Weights of a small image flow-matching model.
Model: 32-pixel images, norm groupnorm, activation relu, widths [64, 128, 128].
Training: adamw at rate 0.0024, 13100 steps, batches of 128.
Data: 195000 training examples, 8.6 epochs.
Rows from block 9 of a small image flow-matching model, named by matrix and row number. Rows with one number belong to one channel. Each number is 128 + 24 x the weight over its row's rms, rounded and kept within 0 to 255. All counts start at 0. Numbers have three digits each. After the name is the row's rms in percent of the matrix's.
After each channel's rows are labels from the 100 images, of 14976 (inputs lightly noised), where the channel reaches its highest value: "responds to" is what is common among them; "peak on" is the class under the peak. Only what is clearly more common there than usual is listed. The data: made-up waving flags. In brackets: how many of the 100, against the usual share in percent.
# convs0: first 3x3 conv (model.decb.0.1.convs.0.weight, 128x128x3x3, each kernel summed), inputs 0-127
# convs1: second 3x3 conv (model.decb.0.1.convs.1.weight, 128x128x3x3, transposed, each kernel summed), outputs 0-127

convs0.13 069:130146128128121125122090171101123112106148140109119120106146121130128152154135177130135100116074152123152150134129098097142114129124104137104141107061120097082135150108127142134072090064129124141097109083112141161102098094133150133105134108092131129151126109136150132097106155098105117118097146115119125138140148144134087122147157141161158097141103096061150078109116131109116105138106
convs1.13 089:140106249139162134132152117136132146136131099108136133125144100146109107136152114124114132120151138136116124114108098154125101100144150161107143126150120152129117132162126138132113129150190127142137147120139107112119132136062121130119099118120093123121139142105116199118173125160095130105120095127117134129149154083145151157084098101087075139124129132156130118113148102139150134106141
responds to: black (65 vs 22.7); border (37 vs 6.6)
peak on: flag (98 vs 42.6)

convs0.73 099:061085105088127087123082101104121131157130125077103123136111074141139137115081123060107126123136139119144154149140148116102106113140118119146104169137112132135152119125082124104155137134081137129140126158186138110163144127146102150103166161124140135108084130130138102124147120111133158104081120101129131115113133107125144155115110109099133108107170146122137129138155091154145165148149
convs1.73 128:112147160193146116136127107124146138122130121146121127084127092105121101101142137132139130134130141134132098164110116149160177181098132123148115132109152144113113138106147151133092199128137148142130120086124133135140132134188129138131150091116111121114157092156143097098137158095123157119117128096147154127154104078085140134145170101120097155165095097122148141146120138110121125183079
responds to: black (79 vs 22.7); three vertical bands (26 vs 6.7)
peak on: flag (100 vs 42.6)

convs0.77 053:146180155123135151159224143108132125094089090168127155128139137104118134132133162119136124155123102138132115136158135118123155167139137066122133140108142099149149127157134140143168137140121117100115108161155113131130141150132140118185161168149131127155123125152116117093124149126129096111135138138128107154156147115128153102111137101181092109186157136166123126142085148142110157146133
convs1.77 078:108138110168196114165101136074132126138147129146115135131138077126142123123146137159112156113123129157123141148106083122083139122138106148090175122094138156103159132114150116124083105103129128144150160116099131184148126092139115099159097132133123133135174117111175111130116154147107135151161170126123125119173164098156143127156146104107119135166086147138144154119117091120137099127153
responds to: many stripes (50 vs 6.3); border (27 vs 6.6)
peak on: flag (96 vs 42.6)

convs0.85 080:116152136123110103123040151105138151127122085134164114125152134136133118119115142110162145129081107105110115137111112121125120130100117124103118142117102092110117123109133129116131117145172104102105112102121093111124109090084116140069115109086124129115143109099083142127097154144112088134109131164109138088158174160105132130123149132164136063146115117099148089116097117076100119120115
convs1.85 094:135152143067117128127160119124134133139160152146103132124123129156124091108117136153096108136132119095130141091119086146105097103179153132119146124124110143145118116170132122123161115115129104111164129140111164161130086161057120107146107115115132115118117123093145188070138104132105151121142121122123126140138143154209153119085091125117133116121110173124141150110111137134151122072113
responds to: offset cross (68 vs 6.6); upright cross (30 vs 7.1)
peak on: flag (100 vs 42.6)

convs0.65 067:099126109141103096110137134106117105103139137092097099099138106110183126149116121102095097154076114125109146139115138167154124102162167140124097111143108141139156149144137106145131153101173126115145147099146127136120161129171154135149149138132141140121128131083119157106115151156137138149140143075095132113161140130110178157110167169170122096124154136124063151137149082125172133127144
convs1.65 079:146164204140144132148151136156148146148136122137144147137129144145097139115131105125160157102134122097133131150115161097116137158103106106134117134139166113161107154121120176097130125141125120134104133174119102136134098199102139144137157126118133104138100138123131128089147061146095127086073144128123128132070102127134150099136139077155112135106100131138177110119132149156085125143133
responds to: diagonal band (81 vs 6.9)
peak on: flag (90 vs 42.6)

convs0.50 102:151102134106059139120116121133065107092155152150123151140168162115077137148120133182145110114117119132123130124124130145094152119151130106097119094119119126097104134111147138126118132144086111167135099091094100141143140124106112123076095092113097109117093123150075139135124140135116108129174119138094135129132138142129148101127139139132122142128080108125113129084106112122063129069112
convs1.50 142:123148124137105135153097134099133136135119132164090118116105109091182161121144102113113107155129132133157090177107158138120132131113107122187094161129108145183160124129111142112118151131153158141116100135138120160120091165144156137121180192110120125110126134141174144144106106126108107104075115127122120191149140071131111173140112111130116109129146115120115134174156139130130124154127
responds to: many stripes (30 vs 6.3)
peak on: flag (97 vs 42.6)

convs0.44 088:131147121113127136123105108132164138128106139134125095157132119129125070080126090138148118107103133128120090148161128149079134109113130131110143108104127146096112122119150129129099123126121115125110121100125159116125121127078109082137094106112077077129107108130129119116121069118126139094118122139135116132109038042127110134102112120097137140087063143122107109121127145104134143145131
convs1.44 083:116126055149130120111148149138138112132124158139105144127135138121116153156135138120153138130128094135104142141128153103201097189156125132155119123161111135132134142121096103157098137128121148146109141151136136138125131132038155138136145156137143117135125137127129125130161139156129116166134129150130090148148154010118133123147143126169121143124142116106143162149148149165137128139114
responds to: border (53 vs 6.6)
peak on: backdrop (100 vs 55.6)

convs0.105 094:109136131140119130110076178112133086135110114104140084148102140111141120130123083121137122106106147156117079147146144075123140116151137140133108135166132130124114164111181129162107146180083120083124115127137150097154110121143093123133110117120113123096092143077117157133175123178128120126111137127066106108166154131107091119122134097100139113127143116137134130103150130123083157152162
convs1.105 091:113115138119135132141125103151154162127134157140082152084169120125140099106148175144135114132151141097137128133131140156134145169129100119114084084130152115155124153133085138115131138124151111152119148113077144111126119144165142123126132105144148111131144079141146136115141164085122142131109102107143184129116080095117142161094166136151087101134102097137121171151136180086153141161076
responds to: diagonal band (56 vs 6.9); brown (46 vs 22.9); saltire (43 vs 6.6)
peak on: flag (100 vs 42.6)

convs0.97 081:109127135171150138126153121148085135121180110109133141148161152118134150162150118135124119151158141145139152163152126115165125069123105119152117150213125066144141124135157164130143144157129153159150110100140147144146140133168088158153155126139108153127091148154109122130063142148121106148144109161111115149117128152129163123145133153102128136160149120107163138141160111118107168153134
convs1.97 082:103150080124132105133105148133160153155120111126113116094136090125150133083155121115118134118116117109126154119101131140160144147150176136130119131146142157099125161128084144151144153123113134091094147116078128153132130115120167107127097103105104119098130102118138160090177130138130143110137131108151159132145129066151148161127117100115155106122104143144144202148083158092153095078108
responds to: ring (63 vs 7.6)
peak on: emblem (48 vs 1.4)

convs0.67 077:113158128136129125134147103141132142143055144130123120105132125122121126155139125123101125142127101099110140115161099144093104075142137122081149094139113172124114139117196130110118078156136110111121148095150119132129116108106131101130143102138106149144150156100122079129127132122147138106148126161080172103163044119149141109135115094124119072152140162115161105123127124131099127138167
convs1.67 088:132135123110136135126124137113103126118154114124120125135126138129117150133136111119142125120119131150060076146116210120152154194146117109177101142159141116155162121153099136126184152158116160132098131150111129112115110167154124163151140153158139129106117101164121127095136081135130111152114123149105090109105161168116132135162141164156108160131145070164099136136147113150139139126107
responds to: border (70 vs 6.6)
peak on: flag (89 vs 42.6)

convs0.57 087:136129115157150165121117120128086130047131152129146126159112094091130144089148127146120141135104149128115147149143107145086113092116104145179118127093106130107131112135124095109142129140115145120134123100116100115121098107116190156166105136105141130175127098118120133145112127125126111121132149116097105123144080139131094113136146151100138144132137147134133160111034190111123159155113
convs1.57 110:135196131143072104114147175135095177073115089088120098120135149125119112129187147112117130115147104131119123117103081141166125122123101118143103119111146128140107140142154178138143155146126129122103132123201143114172139154123109106077110112135087147104160132145122142121173130091156147105136094135162150105114131136125131129132130155127115139132095144132169117120086128139132121133122
responds to: blue (92 vs 22.3)
peak on: flag (100 vs 42.6)

convs0.102 086:127121141170145129137158136142139121146122121134140158139151136116127089125149106083151120160094117104133120098121077126136130205155103091109127113140130128082125176135127144134069136138121057147152137122142094168120130079140120129143159098140138166130163150170157092124101128135153125101122191102149121147126115132096132110161143138123126112103122167101158140132136165125141126138151
convs1.102 122:151144083101136132119104102113111124122159152125103099120136126145157154123108142171131171134135187134158075161161144115145138155159112145159139134139159131160130100139123135152198155114138151088102138138123125125135096131125144118120125146125106118121134122095128189130099114135105159120178083106140118143141194137162140163116146105109158148134093098151101092125125125097131133117088
responds to: ring (28 vs 7.6)
peak on: emblem (51 vs 1.4)

convs0.14 082:126113073136102136116124107150149120122092126139111154117116140121140135109137102087130152136177116124129127124148096153104103139101094076086082091127144141115133143104128127092120104125123113135150182086085046143117165106095136120134104098149107114130162116143145121138138141095133143099087153123145141118109092101106152081139116111145134139130148142156181143126080130113146109103118
convs1.14 104:142127157132136126121128122118127115122119145127157093135119125166137177153119149122145121114112177139148088140144147089145142135157131182169177180115113145146131112126141118172154132120105158098099114151167140085126096123106138120104110172137130142118123129125131120139113158156154091144138075147127139154140157157122110150114148123135109129108171099087035143122153135169122134143152
responds to: ring (64 vs 7.6)
peak on: emblem (36 vs 1.4)

convs0.42 072:117144130127145112149135091153149127126131131120130104097077090178099097104144124131142144126094135128176099142071072071094123130149130140090121094116182122090091100147136102151156102140124166121139137127120142157116115148099135121098068090123140123162112157155143120136112101118117096145137144124116150104139136142095131139170157117110123153093101161130085159121117146140133125144116
convs1.42 083:124132193087123117118164170075125138125124105143136137128141129147143116152121113117130105132125174128148150124105118135069125068130137160115100136126103147144111083152138126122121086128126094142135122118135103100117148148163144136151154108135141173122081148111126218113125143126132126088131109123116139176114128146155136131133071130133071114119122124093102093116135118141134141087118
responds to: offset cross (47 vs 6.6); upright cross (31 vs 7.1); crescent (25 vs 7.6)
peak on: flag (100 vs 42.6)

convs0.116 087:148103122128147125131122107103109112128138145110130146119133136097127118138106143170130073092144120132089128085119103131093134137148115091076137074138131070128095107099126146069109143148118135133140110137134159133160161100132107130144104123138138124134143133128093144151110128118157095152161131147148117126103159137117149078109139141106105178144078124131111134080136111065079078113141
convs1.116 099:129126113087121125103140135140120137135136174139110122162125135143152123105125101085139113160166115141155167128138097120109083134117137122106062136124141149164148139149116105157143159114151092109146138105118127158154138155102152107124146170119116104121107161100166192116141093078107098117121152133128072108161125120121137168144127140142159069097121137115158162173121155134128105116109
responds to: white (84 vs 22.5); many stripes (27 vs 6.3)
peak on: flag (100 vs 42.6)

convs0.113 081:104142140082112102120113130107118123129115134130131031143096164137121096138118147126163125116108164106150050153116108045057119117118145100140105112141083113127125142098114122127154098121077109104123120141136121138146103125128123125127148093106133136128145137116094127129091129137132147115131125138100106127127142157142141110161152149104098149121129144073137131112135134121110139151163
convs1.113 105:132126148113147122139126121121107129121110130136123174121148080128144133102139129139094127140137125140146170116099073160153122093148128143071153099146163116147105144156151166121114111114130111109134152097085147109137130151100117098140085074113093138141156108135136171048177113161124134121130090105151170121129111114151121150116139065093140117126139132148130104110111160100132117099136
responds to: diagonal band (41 vs 6.9); saltire (33 vs 6.6)
peak on: flag (99 vs 42.6)

convs0.104 072:162175156139089138179117158133073133050100089145145119090122167112134115134198146148171180138118122123129120141135119115143137122133101098089129115096118123087104115108109119119113132129125121114129120131124145126159135145141116138165141117119106167126131139107121124121119126095133155118105136122124131128133119081100119129154129139124115105121068146130105153155129200130081123099098
convs1.104 137:105103130130137134086127100125174118172132095132120167149137144120115119198106171116106106154164113133086151095148130128118097157124142110040127118128120135090144172137135133127149130105120100122111131101102102101116185130110115107130158101116127116128104145139075108128124138137140115133164135162106126118123130129137121125107142134083169134149121104170106124144114096157144158072132
responds to: star (33 vs 7.7); flower (31 vs 7.3); rhombus (29 vs 7.2)
peak on: emblem (98 vs 1.4)

convs0.24 084:170126097114139151121097112100121109116135070127148145146178106089094104151152121116122077117111143117103135164139140135048112096093123161113109117128140138107166101126114122115117087135137125120118142121084135123153158092092150151138125140114146121084123101122143118133120163122138148136156169107110109127154121110135065112114127164082126140141155112122120157106122121069149159149132
convs1.24 097:108130184133159097076134118135156176147083159065139134127123112124083151163103120120100133127126116113167104150152138133134135121114139157100144100079136129149135114156095154093130127133149122111112154127117146119090128176182167122152133140138106120140140125107173145117112128134167151102103102116132172144115147211146113132154135139132149104105101135120151130149108126116124140100140
responds to: red (58 vs 22.7)
peak on: flag (100 vs 42.6)

convs0.56 070:126164168105119134153097151132154117163122120123145063132094155127022129124132170129147146140103149131121106113120099103088134169144142074098124115087138126138130144097138120167132115138089132121128159124086117125126091132104133099093093105153169138138101137146158125164126101127130148129105132138132114122119157140126151138124138121177089163142108091122153157125132129141117113117141
convs1.56 099:140137097105116116151136139098113136119143154148129166143140075139150134086147075130125138107146117163140145169145109100113138141138141181159154102166094121127156153110114147115087131140153150140135130118093125131134114137118126108147100139127079139152163109147112127123079126123108123119177133128132180170103137113156111164091057082143134127096140136121131065127141143149136110095142
responds to: many stripes (56 vs 6.3)
peak on: flag (89 vs 42.6)

convs0.33 121:137107118123123132133130131148115127130161141113129108098131130140122110095128102139111121118110091127043122131121088136120134101124128137108102133125138142150123124106121124118080010122130046100127130127131141127115107138092118117137111094104100058154130087130125132102136142133116122126147099138080114114123120075154094134112093089124107140109120154139125116148122125146120134120105
convs1.33 085:120113152164141123114149150122122126122114129134114153096132127128067160114136134115121133123121104135112165113120159136141115085152146110128150109152141122120143179136126084117095117123141106160140108127157123112132123150033140130115131109129129126126099093094140125149178143119129133143108159144142116113110088051149163163156122092167149129187101140164180137139128119137155118156123
responds to: border (60 vs 6.6)
peak on: flag (73 vs 42.6)

convs0.79 081:076124105145141129141122156107118118143159093154126138132158098144181152076128102125127148110133131108160118166144127123093116136112124124154114118113142131124112133151133115201138107120137140114139159175146102106142098151165144110167109146134107099159120116143140149084132119119123149105120116094101085155113154066140111100138115080106146142142158134138143164118153088166125184151147
convs1.79 123:137111156150129126124187082123176133144149159093136126133138138140142092160152163164127116122129161144120137125137156125116133129177134121130146115157107092122123137119095128095161098158153140131132185121115115112125116107093139129125127110172173145095143155137076126119146130123133119152162128154180151077135143148154169119081148161117086153165121101154121130099096147105117106160119
responds to: black (73 vs 22.7); many stripes (33 vs 6.3)
peak on: flag (82 vs 42.6)

convs0.122 097:146104132123126140134132117165162116118154125144118111108117144142145070116109127123094139125113136124107096143131130101119108107092115147083088135104132139102145146124119156129132117119120105141111148115117163103153117134049122044170112113141121107129126110132150139129125084109144127112136071143113116145089104061116115108111113069128107137117061127095106111127130130084139114132152
convs1.122 092:123152078101148101132147166111122132128129113126131154127123110090117143096153131136130081109129105113110148136130141099172139178139146106152158126175130127154164170151148149144121148164144150084101110119143089144121157133048161129136160110125118075142094110118132144076150103144100145135118153139115160110148163074160117118138110107150149132135153134163158101135135131148114109123114
responds to: border (33 vs 6.6)
peak on: backdrop (100 vs 55.6)

convs0.43 076:104085110075125121123102155109122098134136121102106111106141097094159138134086150081120104113096130134122110123122109125135153112152112134119142158155101142153130135128073114069107149103146138132148084127163111072153106103155069145101163132071126118109123105142122146075123138081098139070107142115117133103144121151107140157128121136114146102144126117113103090122108124114105140117130
convs1.43 087:121175156182148120133152158116142151105141123140118094113130113107108087110131100127144128133135119096107091135099090122178141137139120142128117121075127149145138082131164092121159183141129108145156104136168120140139149167121136132143165096143119121127125088134116141116200107149131193111144093110134121123166158098122142096156138159139103136141090153106160139131102142147150134152143
responds to: blue (54 vs 22.3); purple (48 vs 23.1)
peak on: flag (100 vs 42.6)

convs0.34 070:146159170123146137136134113132152161164115113166114118097108127135098088100138131132136162136091110151167106148141116069144127086028089120115087127090131130087108134137126121113109118138097102115116090131149153100143132133114138112130130091142105077128100126133126146133097130100147125127100128119109116134124133117142147098127197112117159132137087136136129184139144110110125146115158
convs1.34 071:129133082113160130144132148090084122109131153136139152130143101113158132138136104108080123140132139070076158093107141199098116092140112121115154121132143126117121180130158158129123117135111132146113165107101111139145115138128127116134133145114133135133163128149160083072153144176139130104141131122123137128155135070140124132123098134075111136083165145118160093105119181147145128135116
responds to: diagonal band (40 vs 6.9); triangle at the hoist (30 vs 6.4); ring (29 vs 7.6)
peak on: emblem (45 vs 1.4)

convs0.52 087:156142138174085142170122114134141145118106125147184074068108126119138134138148126095157142131096134136107113162128126122148175116148120106111120131132110149147120127132082117108122154117109120144090125062088173126133118096127127109111142131085149147102101103109118155105122100108152119129089115118133107091152141142102146179177126144140128090119139138112143124095156138095087118102095
convs1.52 081:135119175078131113118158116112130140144140148137081135143152120139122119150121135150130101144146119135138133102142166139150139104141137140084123102144117131121148170122158128118197066151128126078109139116115109101122134135076148146131144116132155129134138120141084183126148137130151157119169087142137189138108120176158105116117114123114120123135167107131082147154131140136170148075169
responds to: ring (56 vs 7.6); circle (43 vs 7.5)
peak on: emblem (67 vs 1.4)

convs0.6 068:127117125109104160112141067104084139119127091113140145134141112121129094146125081123143100146110100132077089082128108071159121144080139107145147127102077087103098086118141126145127149141129140128148118115135122156125115123166166149131120130105086092147159123044131124122114099170114138140162114109098107120138158114153107156106123119143125117137106138129098138132139115089125122114156
convs1.6 070:129102124123170116147142147127147115134128164138114136103130117145173128128142170122136092116158168133137192061107093168127163124132147165116116116133147134158106118135121151143140136117122102082108143104153148093142127113069104083125118120135142169119109117102171161119149149152164120150145136126135133142155116081131161139157159139063097123157108087106105109136149147143130106128121
responds to: offset cross (49 vs 6.6); upright cross (30 vs 7.1)
peak on: flag (98 vs 42.6)

convs0.20 076:109144119111157118131113117111129101153132136099142126106061083120128143143110115136143145110116130131129095103137119117100082102084115102090108156122124101112142125127129071166125090112106140117112123162147143139150168156141086144082139145086119130079122128120117145070113080111089115064139141135132112120136155125097156106162144132138168164141154170112150143110148128139136100143145
convs1.20 104:116154182171135112140156108101149134108111125138114159122139111125084132105121093122081104116138143149109116146161109122122149105135159168128136079107146160125115107124130126087067138114135141150135114093118135128104122138185142115143154132138130137150138108134132087110154124134139156133127093121149110151095153191109107123175133127126083194135057118128142157145142158131114141149111
responds to: many stripes (56 vs 6.3)
peak on: flag (100 vs 42.6)

convs0.12 081:112118089119111109121131112090117097115131141090069121126119090100159146152099127159134079072119154139142154111123088159114123108119118140091129064122129125106132108147156136129152112168167146126115076126119113153128131174129138154106103111106150139125052120087106177083156153149156123132130113129118150115162144114137099129106125134103151156118145112129141138109126095127112141156110
convs1.12 090:135118242135128137127125112155145132131117126135143094150129138142094141152142131106126133124131123165130110143167177092119111118154113115144114168125127128146163106133101113127132136118125136126120141169160126107120146119119128127128151187141133154130138131140155101155103154110138115162144171150120088134143125203132157117170155168161079153130139126101102153160163130162138136114154
responds to: ring (77 vs 7.6)
peak on: flag (91 vs 42.6)

convs0.32 062:128129149098128141144119072149175146160101101167146112165103138143103113133143126085184160106149115114141112084153071104128119116129098117099149131078111142134098108122097118101108071097089130117121125128158119138157128158133144111127136138121139085146110146131115130147099133086131117123119156165099085120149117128136180160143124099148085146115097155086147122115120135151112156124135
convs1.32 075:124152128144161113153150163114166130131133137139125156143131076116154130124122126175092134128127153140112121112122090138096112066133155156086130118159167118112134143156146135099088129136157148132145152094117106135150117132135114112120053142134100127099164153118110122110114107131139101094164129143151190162159157088102151124103119081102141102114104154129176146111111134102110114091126
responds to: yellow (46 vs 22.2)
peak on: flag (80 vs 42.6)

convs0.53 088:123085136101208163116101102114171170197073127085121134138116159103129132101032141138152124134121123126128119132131110120123126116117101147151116128126125118095147143119104087094126133160142106109136185138118127144159164150143139128113147097120114127153153119080129135120105129112131085109114164131123121138144158087123111133152140165136132107125119100131130150134104115109130125142146
convs1.53 120:159145093108076118148140130129095140064152164129142122135145153138142140076146114135150123146125096132171119143134080116113134123111109104157118151136137104141098131095151127119099131118106108113142142100150127159155120156132133103129069126122130174119117102124150124118156119119098145151085154114152145154093074169155135129192148114158151112122125128123166101124116185137076121129124
responds to: blue (96 vs 22.3); circle (29 vs 7.5)
peak on: emblem (43 vs 1.4)

convs0.96 081:184101171130208141148195127148138192196124095172138137126120156109090132126055141110109077114102124114118128133141141125145131122140151129125125140114144112143116140134108159107116136085129090119096117103148119123072146109155108133153119106139129133113175159120134105099143126137122126152132135126123131137119118111107143124138157153119138115148100118112097140144138118119126137092161
convs1.96 131:100128065092108135114099145110071108073111170114140115138135136118177126088105115145162161122135126138145147110114062109129115118151090133157116096135107080156156148113101109108117091143133161136184147130140125128148124134149147134122073173134157155135144092141132152167138161111131128140133144114128173162120140117110092142143161124142139136157129130122122139104096144112114107144111
responds to: white (86 vs 22.5); rhombus (37 vs 7.2); star (28 vs 7.7)
peak on: emblem (98 vs 1.4)

convs0.16 072:101118112125109105092117117105100119103146185086135106126117104165142184111102086147169098135121139134159111124143130133131069128083140135150111123095076120108118130160162105129126081123162136151125090162113113133105090177142120140092091139116085121130112139100126118140117093134111120124066148124124122152118134110139108130135113113113123165125131118113144134130120081109059143120124
convs1.16 085:122128202136129121117128105152144097123102094128144127109125125110129105134132135127114158141139145106136142122082163116123145135095136117128125134132151122133136165075135134097085144138103090150140136056132136143146164098208115117146153097122137146138156122123145122100102111093119101131114113110122121104162123136109130145148133103120088107141136143127188104152173132094127136208107
responds to: many stripes (72 vs 6.3); black (49 vs 22.7)
peak on: flag (100 vs 42.6)

convs0.41 071:127124142122137126127171124112131137136104147127122126141115100124123083120133134120153156109112068115092097120107093142103140074081115116101131141078122097129156119121133114126158079090152091102153123066118183156113109105129150122102109104099133112143142137132118058099114152126145143129111123125096144098174081108126118115111120147137140110124127107130117090120120138139148112100197
convs1.41 059:123141112087138132127150174114101122117158148150122139106140089162157137145130093151120093123148181156150123134125141113086131134142107147089103129121124128151086130185119127141093117121103100114165132114126087093122143107166111144132109117152150151118134137112139211102167146170138120089104099118125118153111135136124125165107167126101091136138130148129107196132160135097107117128140
responds to: star (48 vs 7.7); flower (45 vs 7.3)
peak on: emblem (95 vs 1.4)

convs0.9 091:144110131128116142113136121130147129129132162134147109100131084113126091094117108157127134111105136103131087135116133154085131087077136116095107150068102127158149113104142129142129074115121091145124116117102127126129122137080130094159098111104069121145142098129135103105100101113104142107150079125112130101104077065144118087102102120150124159102075124125084151133139128105127138138133
convs1.9 093:115129080136120111122152160115145121131146131131097137114130120124096143145139131140129122135130099129127165142132132161202141176176105113125132117184120125111112181118110111108120163140110132129134118121126127122133102151036138129145126166121135121130147136114127124150166158147102129104104135139140138144117140007129138161094144114147080139149112132153138143115121138120136125139109
responds to: border (29 vs 6.6)
peak on: backdrop (100 vs 55.6)

convs0.115 112:117145129116026113134097109109115083131124093135123109118120142128165133110132125110128083143086109126133129101116103115100157129111129115131135093134116142102091114136130140137120099134094134164128108090096118109211114101096114116095137141112130125032116123122124129128155146145155105147119109136107128101108116157127148099124116096132140135128111123135141100108119120125119153074098
convs1.115 117:126120140168084155133164100126168104124141158164130172157146137132138115178153130155141153123143125127126155115152125131128095139148170151098112079156148118126180153140094094114138165110146087100135121127082135095101166104116160141111086164127123124176126131104109145135173134158135146097156121154116112139134146108178117104122145148126135144124147130147143139126143145127144122085191
responds to: red (71 vs 22.7)
peak on: flag (100 vs 42.6)

convs0.60 081:122136136110131107143135117118131141136089121141105086120147152117123124129129137107113146088139085139117068135121048137098131087130143130098093159154140137101156169100152124124113072111113062152109151124142149089163137140134163103167141105141125137130108110138114107129155145141133141111151172141125125125148116141106109161100137095123073116077111160136082152132107146130126131156158
convs1.60 090:134133087115107151132134128151102135141171121128123167169134133121137155149119099133140134137120168117127167127162111127092145064091147124122117092092101137105104115130121109136096087123098089129172176109081134151110124099166106120138113149089148153127158133152108155116139150074129119120115117112144121160144128094173122128103120120117215149149116124130118135143181139130135128102134
responds to: offset cross (51 vs 6.6); crescent (27 vs 7.6)
peak on: flag (95 vs 42.6)

convs0.82 106:150116125134128148140110122133142146115120095131158100135104146111106167146133152117139138119096113099108123106101141110119125120129110116137087134103121127132121119122088108098111133121125139090099113077103114119130093122114073136097121112118136148148087144128112062140100129090139127156132143155138134101130131166080118164146136160150133086098094090106170114112079136078101066082086
convs1.82 133:138131167079124127116121131121146131149141153126132108157132136164122128141120105149123143099144070114123140103155135162070082143165113110125145140165107129117132162157141129153169103153120127118132133168097117157139117107025144114132108139123123091121120127122125147156108104098102128114142173188128113146090123149165171141136117159142127107096117138151112139148087117118107124102132
responds to: yellow (46 vs 22.2); three horizontal bands (27 vs 6.6); three vertical bands (25 vs 6.7)
peak on: flag (100 vs 42.6)

convs0.15 073:133139125127091100116104131124173102121152140095081117162116128126117109146100140148167094114105133112152121168168115174137164116081091169133123107108091083116138075077095098090130160143122105103133086101129126128132117144129126126105174123138153123124107116094080097173114116106161143115127118158161146089109115110143116127144120149188117131138107127132150138133124124107098118138133
convs1.15 091:139101177107150123138149151105109138120128139136127153109122101124145164139140119128100127122147172126176153085113111146116136091151167120092128095149131160151093135098137153149098122132145145128127148115132141113142116133070137123133065103114120139125165148127142207062165138163130133129135105126155100150152123049116149154120092114083104126151145140129111137113124139130132122140125
responds to: offset cross (52 vs 6.6); upright cross (33 vs 7.1)
peak on: flag (99 vs 42.6)

convs0.86 075:127136134110093133127124141119112125139176117099146147126133064133155115090128144127131142157114119094160121128085075112162121141064114089112157109111145099115127143130125153123127099090128160118146110121173148176143140122138097148128167194128111102137099109156098133139115099130143140125122076128084125124111092113126121153130134152151134187165104152126120170143145103102115136101146
convs1.86 072:126171155165166140132150107101106128130112120149119159115121117129116087136149141127116103136125156150145107104180124113128157120150138175194107156144133222118139115123146108108111160152156124129149154122142105070145109149136146136114130112152117131140140123140120135105145160120124126132121120146119165092164148093097155117095112116136095143157145135090111104097158136182169101104137
responds to: three horizontal bands (35 vs 6.6); many stripes (31 vs 6.3)
peak on: flag (100 vs 42.6)

convs0.64 095:069098143114138124202100107126103080177120115148134126101133107155152094172146144155157184164139114121115129099102133117125129118122134096065121110124131131093126124116116133132097123122141117124111179161072119140130144140123152131086138089160098154119144152114116113123138130101126124105122123122121131123139116058143114131125121110110126121110118087113095132144144080111097086126145
convs1.64 143:153140133169112116084153155132138158080155139149140146121108144095070123128108115100160123122139101160132108158154080106151131149136101169143125130108140128116130079141183105116112155141127132103162091148183113142134150145160126152146116149126116129131158096084127158121180122124135174105123090152140121126133131138135154058129136155150155099124126144139137156119097162139131155120110
responds to: star (25 vs 7.7)
peak on: emblem (52 vs 1.4)